Rows from block 3 of the audio encoder of a small contrastive audio-text model, named by matrix and row number. Rows with one number belong to one neuron. Each number is 128 + 32 x the weight over its row's rms, rounded and kept within 0 to 255. All counts start at 0.
After each neuron's rows are labels from the 100 clips, of 14848, where the neuron reaches its highest value: "responds to" is what is common among them. Only what is clearly more common there than usual is listed. The data: notes from a synthesiser with random patches.
# fc1: MLP up (encoder.blocks.3.mlp.fc1.weight, 1024x256), inputs 0-127
# fc2: MLP down (encoder.blocks.3.mlp.fc2.weight, 256x1024, transposed), outputs 0-127

fc1.290 [145 145 101 102  93 111 151 122 147 130 108 120 132 142 138 155 109 121  83 111 123 102 134 114 103 153 151  95 141 174 100 128 103 131 126 150 168 160  58 109 168 139 176 100 194 136 171 145 156 143 112 117  75 120 155 159 172 108 133 130 147  73 125 134  83 148  83 128 108 182 157 118  70 131 122 133 188  95 115 151 147 206 105 117 101 141 178 129 125 109 157 164 128 117 123 129 171 106 134 155 100  79 204 128 176 107  91 145  64 143  74 113 105 129  80 200 144  92 189 133 153 176 175 138 166 123 132 139]
fc2.290 [114 103 131 143 110 137 135 187  85 109  79 131 115 142 121 149 159 107 166 119 134 151 119 107 136 170 121 195 162 114 180 102 115 138 190 137 120 104 140 109 138  78 137 141  85 156 149 132 136 133 117 116 188 139  63 104 104 115  67 239 149 110 105 123 150 105 100 144  87  64  97  60 158 161 124 160 123 140 163 142 147  59 131 142 157 117 172 177 124 103  47 112 160 138 115 108 153  87 133 117 112 178  95  62 137 101 113 142 113 137 143 172 134 148  83 136 139 137  91 116 108 100 128 117  95 161  96 133]
responds to: drive; notch

fc1.595 [162 122 210 118 124 124 123 108  98 135  92 149 140 119 148  99 156  92 151 150  77 102 249 150 153  75 141 132 173 106 108 150  70 110 153 156 106 136 133 143 137 107 188 153  84 129 121 118  85 108  64 110  89  88  71 225 158 117 158 166  77  85 110 116 174 140 111 115 139 114 104 168 140 177  93  87 137  75 119 150 118 164 121 134 163 124  97  96  84 173 137 176 139 133 183 157 102  99 110  74 115 121  75 161 146  65 145 109  86 135  96  94 158 127  90 170 165 108 128 189 155 166  99 128 161 105 137 168]
fc2.595 [125 103 155 170 130 146 151  55 164 140 133 119 138 162  99 112 161 115 138 127 157 148  65 134 136 187 157 104 119 166 165 132 102 155  77 139 162 169 167 148 184 170 136 120 141 141 108  84 138 117 164 169 108 140 139 109 171 158 123 168 109  90 120  96 106 170 142 141 140  92  72 120  91  98 102 102 135 155 116  92 168 156 130  65  95 107 136 191 104 144 153 171 134 125 144 136  86  96 121 114  99 103 164 135 120  82 123 220 194 212  92 132 142 100 157 123 157 112 146 117 117 124 124  55  70 141  53  51]
responds to: echo; pluck

fc1.748 [138  46 174 112 115 102  92 151 127 139 131 196 159 163 114 131  88  85 184 156 110 127 104 127 165 117 125  92  82 116  73 129  84  84 159 127 106  96 135 122  75 161 167 193 124 116 154 157 103  99 164  94 173 151  99 128 169 141 131 126 155 191 142  51 138 133 114 148  56  71  78 131 140 168 128  93 112 157  96 123 118 145 112 150 108 154 124  96 152  88 213 127 182  93 144  93 135 106 150  93 148 101 117 106 126 151 155 108  99  96 101 120 108  89  96 102 107 107 159  95 168 140 162 137 110  77 143 136]
fc2.748 [106 124 104 157  42 148 126 175 132 110 132 222 153 131 119 111 136  77 144 182 132 151 128 131 165 184 171 139 178 114 157 137 132  79 126 115 116 113  75 169 102 130  66 108 122 105 102 159 148 101 117 113 144 133 179 128 121 127 139 161 107  89 115 116 117 128 114 157 127 124 116 118 125 108 156 136 100 137 141 118 161  81 133 128 129 111 144 143 185 231  78 110  60 167 149 105 154 151  84 108  73 128 119 164 122 171 132  73 124 150 105  90 115 158 118 132 139 122 134  93  85 160 161 108 169 149 110 132]
responds to: glide; bass register; gate

fc1.624 [146 121 135 202 134 110 106 149 123 139 210  96 156 141 125 107  92 149 153 155 107 126 112  99 107 112  94 111 106 130 146  96 156 114  82 142 153 101 102 126 131 165 155 146 155 191 121 123 161 133 135 177 111 150  65 114 194  95 128 129 174 198 143 139 171 108 158 117 138 156 147 186 133 127 123 110 161 142 206 108 156 132 136 111 129 151 117 164 108 130 125 111 115  68 118 172 101 100 201 222  96 121  43 131 110 100 117 139 113 126 149 148 154 144  96 112  98 196  96 104 125 129 130 159  88 152 121 167]
fc2.624 [106 157  74 132 112 139 132 114 131  53 115  59  93 153 116 138 153 114  94 152 120  98 166 151 144 106 193 160  99 188 127 131 127 116 170 120 111 150 134 126 127 131 194 121  41 124  77  74  99 131 109 113 160 120 118 121 143 147 112 116 114 135 141 122 125 120 122 154 162 135 169 110 182  97 117 206 105 102  99 201 109  88 140 121  97 179 159 112 108 107 113 115 156 125 122 105 113  68 144 137 112  63 189 138 109 132 116 151 129  64 109 145 113  93 161 157 165  28 145 141  54 141 102 142 178 128 145 136]
responds to: high-pass; noise

fc1.750 [ 88 140 141 139 117  46  71 108 138 110  99 133 139 168 146 102 155  81 132 138 110 104 146 136 105 168 120 120 102 135 143 146 111  88 141 161  99 106 161 158  97  85 113 155 114 114  78 197 116 103 121  83 166 123 165 141 171 175 105 178 155 131 106  47  55 124 144 184  95  97  87 110  67 169 167 157 102 165  93 116 109 135 146 150  91 134 105 161 140 136 123 132 113 176 116  66 158 141 185 125 150 149 132  90  84 158 101 109 117 167  91 128 132 102 125 150 109 116 143 142  99 101 107 117 211  97 113 123]
fc2.750 [ 71 130 162 139 141 121 135 177 105 211 158  96 115 124 147 160 138 166  79  82  97 126 127 171 132 124 139 176  92 131 126 179 164 158 126 132 159  99 108 139  82 178 164  97 153 126 138  92 118 148 136 142 136 149 133 103 120 154 113 157 156 107 124 151 171  82 115 144 128 129 133 208 132  77 131  89  99 167  95  45 106 106 123 185 149 142  52 149 170 155 126 180  71 123 143 157  81 139 121 115 110 115 106 111 100 103 109 196 143 149 157 143  62 130 175  65 139 100 145  84  94 121 170 133 118 128  91 151]
responds to: glide; notch

fc1.54 [127 142  82 186 105 152 132 174 159  66 106 130 123 117 169 130 160 128 156 127 124 117 110 119  84  71 159 117 137 185 104 123  63 186 163  86 118 125  81 106 149 136 121  61 143 160 145 157  76 190 130 156 143 199 119 152 167 125 125  74 103 132 124 157  99 173 112 163 111 132 161 116 134 196 100 127 116 112 154 150 185 156 152 100  94 104 137 131 139 125 165 123 124 134 165 130 149  82 114 100 112  72 107 132 136 127 178  84 117 117 187 126 114 159 145 119 131 114 132  77 111 123 172 167 195 158 141 103]
fc2.54 [106  98 154 174 176 178 187 130 107 167 137  96 184 153 115 172  43 125 108 113 114  87 155 178 117  92 151 169 112 148  87 135 143 133 132 169 159 152 132 123 121 120 126 133  91  89 209 153  85 167  93 138 122 112  90 104 131 123 114 149 185 137  97 127 138 152 110 118 144  84  93 155 129 195 105 137  91 112 115 133  70 155 200 123 123 166 128 138 165 146  98  78  80 194 108 127 113 110 134 142 130 101 119 106 115 141 110  92  94  93 182 128 119 113 121 143 196 139 115 149 169 141  95 122  48 111 119  91]
responds to: swell; echo

fc1.414 [114 145 189 102 111 118  57 150 126 108 173 109 179 151 122 102 234 139 129 111  89 168 147 119 123 109 124 186 169 172 117 122 202 129 114 113 174 122 127 123 132 201 152 135 136 147 148 152 145 165 146 118 145 140 104 117 131 182 142 118 114 146  87 171  76 159 148 152 112 182 183  95 177  86  78 167 181 195 135 165 123  98 114 139 116  74  74 154 118 119 158 128  94 103  90 165 148 128  91 147 141 145 115 103 132 163 172 135 101 138  83 152  54  64 107 111 101 152 144 143 186 121  90 124 121 155 182 121]
fc2.414 [175  78 132 142 152 117 141 111 148 132  87 174 118 160 127 125 153  51 144  96 126 156 139 124  93 167  99 119 104 127 112 127  93 137 123 189  87 150 158 177 173  85  80  81 155 101 149 126 155 134 142  88 129 177 185 143  82 181 115 125 140 139 156 121  82 162 113 120 109 116 116 125 148 158 100 150 122 163 193 118 106 156 147 194  75 120 119 143  64 127 134  97 151 123 202 139 138  91 109 167 115 112 160 151 106 156 122 133 115 119 138  67 160 181 104 142  70 103 175 154 158  95 178 115 167 122 121 158]
responds to: high-pass; detuned saws

fc1.52 [121 112 127 102  58  74  68 134 147 101 170 106 105 127  58 115 167 171 170 102 111 159 158 177 151 161 140  97 128 158 153 131 102 133 116 127  96  96 189 179 123 205 137 156 129 136 122 135  95 118 113 104 116 104 107 108 117 120 167 108 143 132 125 150 129 174 123 137 139 182 111 117 158 127 121  50 151 187 133 164 133 149 108  83  60 133  80 176 129 128  98 161 133 109 128  88  95 173 175  93  96 113 138  77 176 110 169 149 148 157  71  76 103  92 177 174 110 109 120  75 140 135  96 136  87  82  65 129]
fc2.52 [113 162 135  89 139 113 124  79  93 106  61 181 102 124  83 174 163  86  94 102  93 134 103 133 136 153 137 144  57 126 160 180 185 141 127 113 123 130 108 154 171  83 138 163 166 179 111 129 107 128 157 143  96 127 139 141  99 125 129  75 159  78  94  64 142 106 116 102 132  91 135 129  98 177 175  77 149  91  72 101 106 159 126 168 159 103  85 134 177 140  95 106 150 124 131 141 107 157 174 119 113  87 129 107 107 190  99 131  85 149 131  90 112 170  75 114 205 135 119 170 173  89 113 128  97 173 163 123]
responds to: drive; hard sync; filter: notch

fc1.547 [127 139 118  76 125 162  93 148 105 114 139 171 109 101 159 155 145  79 163 207 131  79  98 114 143 168  92 100 184  99 107  68 147 113  98  87 169 133  90 111 116 183 159 149 129  70 124 120 173  82  52 106 175  82 108 177 181 175 151 117 137  82 104 136  67 211 161 142  94  85 115 123 131 124 148  84 115 192 145 170 179 104 132 197 119  97 100  98 118 175 114 162 118 163 143 147 130 170 103 178 198 115 111  91 109 153 101 186 105 107 162 182 148 117 158 126 128 135 153 164 129 198  60 150 120 135 131 133]
fc2.547 [129 125 126 153 117 136 177  94 135 109  95 109  93 218 154 161  74 177 110 163 120 147 100  87 131 144 142 162 131 193  56 138 129 109  98 130 131  69 150 171 132 124 142 112 117 168 123 152 159  90 149 175 150 127 109 124 149  78 170 130 148  96 166 130 118 104 152 100 130 129 163 100 115 114 136 129 128 100 119 161 126 183 163 135 108 110 118 172  90 127 175 167 144 142 170 128 144 144 115  97 109 175 183 177 180 108 121 148 140 178 116 100 139 151  87 182 146 117 116  67 166 139 109 138 154 181 175 157]
responds to: drive; hard sync

fc1.506 [117  47  84 129 128 148  97 169 106 149  47 107 115 134  79 103 114  67  79 134 155  85 135 111  95 108 169 113 161 119 132  88 133 135 122 168 135 101 156 163 191 126 110 170 226 144 129 132  59 217 106 136 166 135 114 150 138 120 142 144 119 135  86 108 125 234 138 124  73 135 110  92 119 129 109 112 126 173 116  58  59 129  93 148 179 122 175 110 128 141 184 161 136 101 104 119  93  92 148 128 160 126 132 148 128 119 123  73  85 133  94 122 101 100 152 150 115 134 118  99 132 156 108  81  84 124 158 166]
fc2.506 [140 103 140 113 150 131 191 171  73  84 165 163  97 111 113 100 163  67 117 139 175 142  59 113 127 118  97 141 117 133 121 139 113 112 145  52 134  90 117 184 106 180  98 178 131  71 138 112 167 122 131 104  83 125  73 136 142 132 108 106 118 143 100 105 124 126 145 113 120 118 147 123  98 123  66 167 165 133 122 116 108  97 144 106 187 180  66 123 185 117 118  87 170 112 198 119 241 105 123 107 131 127  43 129 163 162  72 124 107 105 126 118 157 179 155 130 135 168 170 160  86 138  88 102 123 116 140 149]
responds to: drive; detuned saws

fc1.233 [ 97 142 145 160  62 100 124 114 161 140 111 216 150 131 172 118  85 102 131 104 138 126 138 134  84 139 128 125 165 183 125 172  88 107 124 119 115 126 176  88 144 109 117 132 193 134 122 126 124 108 141 110 112 117 175  92 108 102 154 189 115 129 116 166 130 129  59 170 137 144 152 199 143 137 169 151 154 155  99 102 116 124  57 117  52 172 137 104 197 179  88 107 136  46 145 147  97 119  92 107 181 134  71 141 119 137 152 129 122 110  72  74 147 134  92 121 130 155 108 107 101  90 162 119 121 142 124 157]
fc2.233 [136 162  70 133 156 137  74 141  97 141 194 177 113 134 115  89 106 143 113 149 148 161 162  90 155 142 187 200 125 123  62 100 150 124  89 128 145 110 172 120  47 143 170 166 112 140 212 147 125 136  89 150 120 155  68 128 114 163 138 115 132 127 151  92 161 153 150 132 158 132 132  92 132 100 128 156  98 136 130 146 184  89 137  95 135 147  64  89 159  77  99 115 131 129 101  77 185 123 143 110 100 129 165  89 161 181 137 153 101 100 205 113 102  49 127 154  62 108 163  95 180 188 158 108 118 166 118  85]
responds to: glide; bass register

fc1.601 [ 97  90 106 133 118 122 126 112  92  92  96 163 154 140 153 121 140 181  95 100  98 125 152  81 158 120 116 108  76 112  82 125  85 115 119  84 145  74  85 108 104 107 141  93 159 117 138 142 194 164 102 195 137  95  77 119 131 135 142 196 161 126 148  65 156 146  90 128 143 177 106 176  99 141 127 158 115 143 170 119 180  86 165 182  93 122 104 155  99 136 114 151 184  85 130 169 129  84 158 136  76 133 135  63  84 144 138 138  89 112 156 108  99 112 123 160 132  89 113 186 125 125 131 135 118 137 109  91]
fc2.601 [179 107 123 135  47 139  92 173 115 171 123 124 125  82  64  87 143  99 121 117 140 152 106 129 130 153 167 166 168 167 155 114  77 203  99 113 101 185 106 107 126 144 177 156 154 152 131 158 144 136 138 161 103 114 118 111 107 120 153 150 138  79 154 111 120  76 140  31 150 150 159 118 174 104  71 122 179 104 129 135  85 221 119 177 112 100 107 184  88 132 119  97 128 160 145 129 140 127 139 200 115  67 111  65 148 148 118 131 167 116 145 107  43 130 162  84  80 158  96 108  96 133  93 140 127 157 150 149]
responds to: high-pass; narrow pulse

fc1.47 [111 135 124 101 134  87 136 169 107 137 188  77 180 205 129 157  75 138 111  76 136 160 103 129  66 105 183 175  72 184 184 144 105 143  97 121 117  70 145 125  85 132 154 151 183  79 164 170 147 178 105 161 102 139  95 142 212  82  92 117 114 153 158 181  75  93  32 126 136 137 115 164 115 132  68  91 128  98 156 170 118 143 109  86 142 121  82  83  82 117 148 154 162 147 129 108 103 170 174 118 104 151 128 148 136  98  89 118 171 108  96  72 152 128  69 109 150  92 164 169  91 116 150 138 200  88 105 143]
fc2.47 [ 75 117 139 103 188 120 102 114 132 127 120 130 155 119 112 141 161 120 143  81 106 120 177 196 168 147 139 136  70 168 164 153  67 120 133 129 150  92 129 154 111 132 112 103  99 168 157 165 104  85 152 215 181 158 157 189 145 150 146  79 136  95 150 180 148 182 184 115 169 113 144 105 127 184 173 121 117 167 142  95 105 110 138 121 110 134  64 167 116 149 110 160 128 112 131 144 138  92 148 164 193 109  89 129 106 141 148 123  48 101  99 148 126 127  84 124 113 101 178 138 107 113 182 172  67 116 137 110]
responds to: swell; inharmonic FM

fc1.338 [118  67 199 153 188  59 134 128 136 143  62 109 123 126 187 142 158  78 160 104 138 122 202 175 130  36 130 105 164 121  92 130 148 162 158 156 106 135 102 123 167 180 152 135 100 141 105 147 147  67 111 212 104 102 143 160 183 109 168 133 137  54 116 123 147 191 197 126 106  78 146 125 151 110 148 149 105  96 118 117 122 177 145 124 132 100 199 127 122 167 132  96 159 180 179 101 104 106 121 149 123 129 106 104 145  80 149  83 147 192 125  63 147 125  99  71 126 128 126 151 147 110  69 140 132 116  97 124]
fc2.338 [ 93 153 138  81 116 148  98 117 194  48 147  99 126  97 176 121 128 129 165 118 128 111 109 109 151 103 108  88 120  93 128 202  88  93 134 105 164 141 153 192 100 103  97 120 119 173 141 104  97  59 148 113 154 170 108 139 153 133 148  93 161  89 153 117 109 155 120  87 119 133 171 137  92  52  86  93 132  76 133  70 129 100 132  64 125 132 123 125 109 116 167 197 133 137 167  93 126  97 104 101 127 172 107  92 151  93 142 144 110 122  69 137 122 151 133 167 134 184 148 139 106  99  59  85 126 195 136 135]
responds to: echo

fc1.455 [160 134 157 129 157 111 102 122 111 127 185 138 145  97 150 149 103 185 132  93 169 129 106 134  97 128  84 120 166 165  79 116  89  89  99 114 141 129 176 178  89  86 181  94 117 143  86  53 158 158  70 162 113 134 124  81 106  98 173  90 131 134 122 142 118 170 136 125  77 128 152 116 122 120 109 157 203  90 105 156 134  87 193 155 143 160  92  87 140  98 149 120 176  69 170 108 146 148 197 197  44 104 133  73 140  84 113 125  65 101 150 177 134  82 102 124 122 139   4 144 108 101 100 101  82 143 127 134]
fc2.455 [ 88 158  83 154 106 140 152 109 156 111 132  92 138 107  77 149 136 152 109 161 101 156  96 142 168 158 129 141  99 117 115 154 146 207 136 171  81 109 137 126 106 110 125  87 150 110 147 133  78 137 234 125 134 133 132 119 139 181 123  80 101 142  88  63 142  88 114 114 142 101 186 139 176 141  79 202 136 184 114 139 147  85 217 124 138 175 120 120 147 120 128 106 119 107 165 103 101 107  60 149 121 145  92 118 153 136  80 129 118 110 143 102 124 175 143 132 162 123 139  83  52  73  72  86 188 142 170 173]
responds to: high-pass; pluck

fc1.441 [203 141 163 137 158 123 131 136 127 114 107  87 143 148 180 128 147 118 115 193 144  88 126 162  71 124 113 159 125 163 190  99 177 108 134 102 124 181 128  88 144 139 144  61 138 154 151 154  90 119 163 135 150 132 132  47 107 136 172 128  96 122  80 118 140 178 152  88  92 164 161 101 154 108 134 160  91  67 110  37 159 126 131 157 159 176  94 111 132  98  69 105 126 132 102 130  97 173 167  94  78  97 138 102 120 105 108 149 127  76 138 164 152  94 140 121  88 128  98 126  54  99 181 149 111 109 120  80]
fc2.441 [100 119  51 149  93  93 147 105 171 141 103  83 143  98  76 168 157 123 150  63  86 103 131 148 177 143 134 146 126  55 118 170  60 151 136 144 177 171 108 102 131 137 159 227 123 157 100 101 121 150 178  88 103 104 125 177  91 128 138 140 159 183 153 126  73 125 104 157  94 140 168 121 120  95  64 157 167 178 115 179 127 108 118  99 170 149 145 146 153 102 155 122  60  73 156  73 142 111 121 111 100 173 133 175 155 150  73 133 111 152 107 105 119 105 104 115 128 174 115 149 155  71  49 138 111  94 125 142]
responds to: high-pass; filter wobble

fc1.513 [ 87 122 164 145 150 136 105 158  91 141 137 166 154 131  82 141  63 164  61 181 132 173 136  85 218 152 142 119 140 123 138 124 124 133 139 104 102 138 138 117  96 192 165 126 155 167 144 113 151 138  93 126 166 133 163 131 133  77 150 165 149 109 160 104 160 127 133 160 190 124 122 167 129 138 152 129 179 132 115 145  97 123  94  84  71 110 126  34 180  90 117 115 148 159 149 117 113  64 128 146 109  95  99 109 123 111 116 183 168  57  48 128  78 162 195  95  88 137  97 121 121 164 156 115 121 101 146 168]
fc2.513 [137 174 110 138 111 174 141 124 105 140 124 153 136 142 111 126 122 119  77 100 110  99 120 166  61 120 196 141  62 193 127 156 149 110 149  84 151 170 140  78 132 156 104 118 151 139 132 116 112 114  90 110  87 153 108 153 182 174 146 159 108 135 101 182 134 142 140 132 127 127 150 103 151 157 110 114 134  81 118  77 125  55  89 113 125 146  75 156 148 129 105 153 116  87  38  92 109 160 137 169 169 138 114 135 158 118 128  91 120 164 131 153 163 159  70 181 108 138 147 143 193 122 147 115  92 139 126  83]
responds to: glide

fc1.141 [107  90 117 101  56  93  89 123 141 128  95 147 203 137 164 163 118 154 110 145 148 121 137 132 166 136  87 144 218 126 152 152 148 125  36 120 123 104 124 131 101 122 138 101 130 171 137 151  53 184 131 100 146  86 154 113 168  78 166  95 117 117 110 153 138 145  73  85 121 106  77 115 124 171  99 108  84 188 133 136 124 125  95 153  47 170 130 142 167  91 150 166  97 146  85 140  69 134 151 133 109 152 108 169 125 123 135 104  68 129 136 177 146 123 142 103 168 124 113 100 130 156  74 150 166 150 112  98]
fc2.141 [161 117 143 116 134 128 139  81 170 145  96 140  41 184 110 148 151  94 115 129 141 186 141 141 132 153 106  93  87  94 131 151  83  47 160 159 151  47 138 171  76 153 141 100 150 122 143 125 142  95 111 134 134 112 101 107 122 134 138 149 144 152 108 119 121 140 124 170 104 143 114 133 144 103 130  80 117 121 144  44  68 109 144  90 146 128 134 139 101 145 153 120 125 117 101 119 134  94 120 134  64 141 125  70 135 200 109  62  91 128 160  96 108 118 122  74 169 111 153  87  80 141 141 138  95 168 136 147]
responds to: noise; notch; no filter

fc1.40 [138  97  95 152 128 117  83 190 153 167  75 121 184 141 135 155 165 130 111 135 105  80  77  89 100 165 176 152  86 151 127 103 129 158 167 127 100 110 151  71 138 146 132 156 139 131 127 108 121  75 158  70 106 138 148  91 117 118  96 107 178 126 159 152 141  82 164 192 159 204 137  70 183 155 119 179 100 135  99 141 156 134 153 159 107 147  47 179 110 104 159 100 168 151 158 137 138 155  72 149 139  96 156 100 140 208  79  95 156 105 126 139 155 103 135 109 149 123  83 132 146 127 147 115 161 150 130 140]
fc2.40 [ 97 110 127 159  95 128 116  90 155 201 124 125 112 139 153 159 152 113 138  73  79  77 122 151 188 154  84 133 182 124 146 165 105 105 176  56 141 174  97 111  96 122 130 134 122  94 126 134 100 111 140 109  89 124 137 135 219  61 124 158 169 140 107 114  78 138 166  76 124 186 152 107 166 115  79  71 170  98 162  97 138  86 105  94 137 146  86 152 146 122 124 160 115 138  73 101 140  91 132 125 172 138 151 175 145 126  93 109  99 108  57  71  94 124 167 130 132 128 102  97 101 153 108 140 133 170 140  88]
responds to: echo; pluck; harmonic FM

fc1.608 [166  84 116 127 205 145 118 133 130 139 102 135  96 145 138 106 149  53  98 122 135  46 147 120  99 121 162 121 125 116 104  76 162  85 119  40 108 100 138 106 147  72 185 122 148  87 134 120  99  86 120  93 110 132 177 120 103  94 175 117 130 153  99 114 141 128 163  84 120 108 141 130 110  54 181 151 193 136 102  84 151 109 130 180 146 142  65  94 177 157 104 111 160 122  86  80 134 133 142 152 151 108 152 120 152 161 136 131 150 117  74  94 161 135 124 181  68  99  66 184 160  82 111 178 126  99  96 109]
fc2.608 [ 48 163 127 141  80 159 152 127 130 118 126  79 137 143 156 219 155 167 198  90 144 133 106 111 133 139  85 125 110 128 139 180 133 166 171 182 140 121 138 156 145 147  87 125  98 233  80 137 131 159 176 195 138  74 125  94 136 112 165  85  86 129  97 151  98 135 118 104  87 158  87 135 166 156 141 163  90 120 156 119  92  89 101  89 193 177 145 134 107 110 131 103 101 136  82  97 158 118  99  28 105 165 204 108 180  95  42 142  37 115 111 103  88 106  94 145 136 158 146  98 124 160 159 110 131 139 148 109]
responds to: echo; notch

fc1.582 [ 45 158 121 159 115 130  88 148 126 133 129 142  91 109 121 143 128 134  41 119 122 117 111 102 154 102 141 157 138 154 180 103  83 144  96 212 130 131 134 129 103 126 161 209 134 121 133 159 154 108 144 133 130 114 154 124 117  97 110 160 137  70 172 101 148 162 135 117  49 102  91 156 144 155 111 111 159 127 127 133 166  82 129 151 127 128  68 115  94  93  53 154  88 148 189 141 103  71 118 140 105  67  98 110 120 172 109 122  76 168  76 104 104  71 117 126 158  93 168  84 118 112 151 112 140 179 151 128]
fc2.582 [132  81 111  74 169  98 165 139 123 130 143 174 145 118  98 142 138 133 130 141 134  87 125  79 119 116 108  81 125  65 184 168 129 188 148 119 172 129 127 125 113 146 142  96 126 117 172 113 138 125 240 202 161 160 141 114 131 107 200  88 142 156 127 114  68  75 125 153 193 109 110 164 146 154 189 114  76  78 169 168  98 111  95  95 108  75 123  73 148 166 156 108 156 122 118  77 148 149 141 144 109 169 161 111 165 117 142 107 132  95 168 132 116 141 114 119  84  88 111 150 141 116  84 171 120  78 155 134]
responds to: glide; inharmonic FM; oscillator: harmonic FM

fc1.359 [133  48 113 134 102 139  59 104 149 114  87  86 156 126  30 143  80 127 122 137 121  69 108 141 154  74 147 157 144 135 128 103 108 159  67 138  93  86 131 113 140 154 170 157 156 119 188 124  60 104 147  98 141 100 128 106  86 116 104 105  84  98  82 132 179 183 112 106 129 133  94 118 142 143 113 127 110 146 130 124 148 170 105 118 161 190 178  99 137  46 121 159 147 163  96 124 111 184 149  97 125 170 115 103 131 136 141 126 178 131 110 143 121 129 107 145 155  78 164 121 182  97 112  97 119  97 110 108]
fc2.359 [187 110 120 171 129 127  87 131 130 143  94 150  89 101 115 157 151 116 101 132 181 136 102 141 203 173 112 101  94  92 184 142  85  56 101 159 195 165 123 176  97 102 102 163 165 126 166 186 111 104 123 145  48 168 139  88 163 112 104  86 138 143 146  71 108 140 160  86 148  89 113 110 112 124 113 106 182  91 116  86  60 141 158 127 199 103 114 105 123 117 126 103 121 144 109 121 164  81  76 169  57  99 118 123 147 197 131 116  91 121 147 114 108 113 101 132 160  97 107 105  86 122  71 206 152 230 149 142]
responds to: noise; notch

fc1.478 [160 159 155 149 141 161  99  72 122 181 150 180  95  66 135  84  98 164 133 199 144  91 183 154 143 121 162 147 135 177 125 124  55 103 132 149 143 146 134  94 122  89 107 100 109 136 132 137 125 103  81 116 157  88 154 118  89  67 114 192 179 111 124 128 157  96  94 152 168 119 145 172 111 130 146 111 110 173 108 127  75 115  82 127 128 120  87 127 191 151 126 106 116 140 164  70  63 112 135  72 155 108 119 123 137 135 166  90  85 100  94 100 105 139  96 137 149  82 198 132 126 128 153  99 128 171 155  78]
fc2.478 [120 150 118 151  48 170 165 153  70 187 102 143 140 103 145 103 130  92 102 127  76 200 102 109 146 109 132 121 150 198 141  91 117 110  59  86  92 129 145 115 130 161 129 128 138  84 111 129 146 133 120 180  87 122 143 115 122 146  96 154 139 120 134 127 168 162  90 184  84 189  92 100 105 114 107 197 145 118 114 151 210 129 174  94  86 160 126  83 110 140  66 111  56 107 139 136 159  95 150  98 115 134  71 127 135 173 126 142 156 150  98 139 104  93 121 138 150 121 130 146  98 108 176 106 129  92  72 140]
responds to: glide; bass register; ring modulation

fc1.440 [ 93  87 135 137 150 135 177 113 173 139  89 117 100 165 173 109  44 115 119 182 117 130 124 136  47  74  97 139 116 113 129 122 109 114 165 121 117 121 145 134 167 140 118 115 167 152 148 152  60 133 162  78 138 118  90 120  84 118 179 130 156 172 166 146 113 200  83 103 117  69 101 120 113 109 120 112  96 123 153 144 174 123 107  86  88 136 146 123 178 157  91 146 139 143 197 154 104 109 159 121  96  76 120  89 137 133 131 110  72 186 145 156  80 174 151 123 150  98 133 113 133 104 129  84 132 112 134 122]
fc2.440 [112 121 161  80 126  98  85 149 179 111 149 115 155  88 103  90 107 102 131 137  75 138 139  95  88 102  75 126  95 165 167 144 190  63 107 159  55 131 206 189 183 116 132 159 174 136 114 140  93 125 120 142 104  90 125 103  93 139 150 202 119 146 144 105  86 109 158 157 112  65 189 114 102 106 131 198 125 160 127 170 126 135 139 146  45  95  72 158 129 158 147 111 107  97 121 140 118 133 111 146  90 123 106 143 198 179 148 106  77 151 114 138  73 183 152  82 142 113 141 143 122 115  81 113 100 147 112 138]
responds to: swell

fc1.443 [129 170  94 153  82 108 175 166  92 143 141 174 155 137 121 112  98  54 122  65 136 109 132 131 192  75 125 168 135 162 167 123 111 135 117 175  95 113 145 105 124 144  68 139 118 157 138  47 179 104 101 138 178 128 122 101 138 106 102 172 147  98 114 103 139 140 118 107 117 161 175 138  93 159 122 129 139 188  78 134 108  94 106 153 103  77 111 145 142 118 100 138  43  97 193 204 140 111 118  82 196 142  97 115 104 152 188 123 142 177 134 164 159 216  72 132 190 125  36 131 148 168 117 135 147 172  75 116]
fc2.443 [ 79 145 117 133 105 153 114 123 127 116 144 108 106 114 158  98 131 140 109 129 124 149 126 171  78 153 141 144 112 186 147 157 155 153 161 183 134 159 116  75 111  73 133 138 202 106 135 176 144 148 140 106 219 143 110 122 148 134  85 172 196 118 108 118 170  95 111 187 142  96 136 164  88 151  88 119 133 156  96 114 129 169 147 164 134 147 156  97 138  86 145 116 148 169 119 129 136 135 158 113  86 130 114 147  87 127 129  96  87 128 175 105  87  90 190 198 137 115 172 135  90 217 201 150 137  99 198 156]
responds to: glide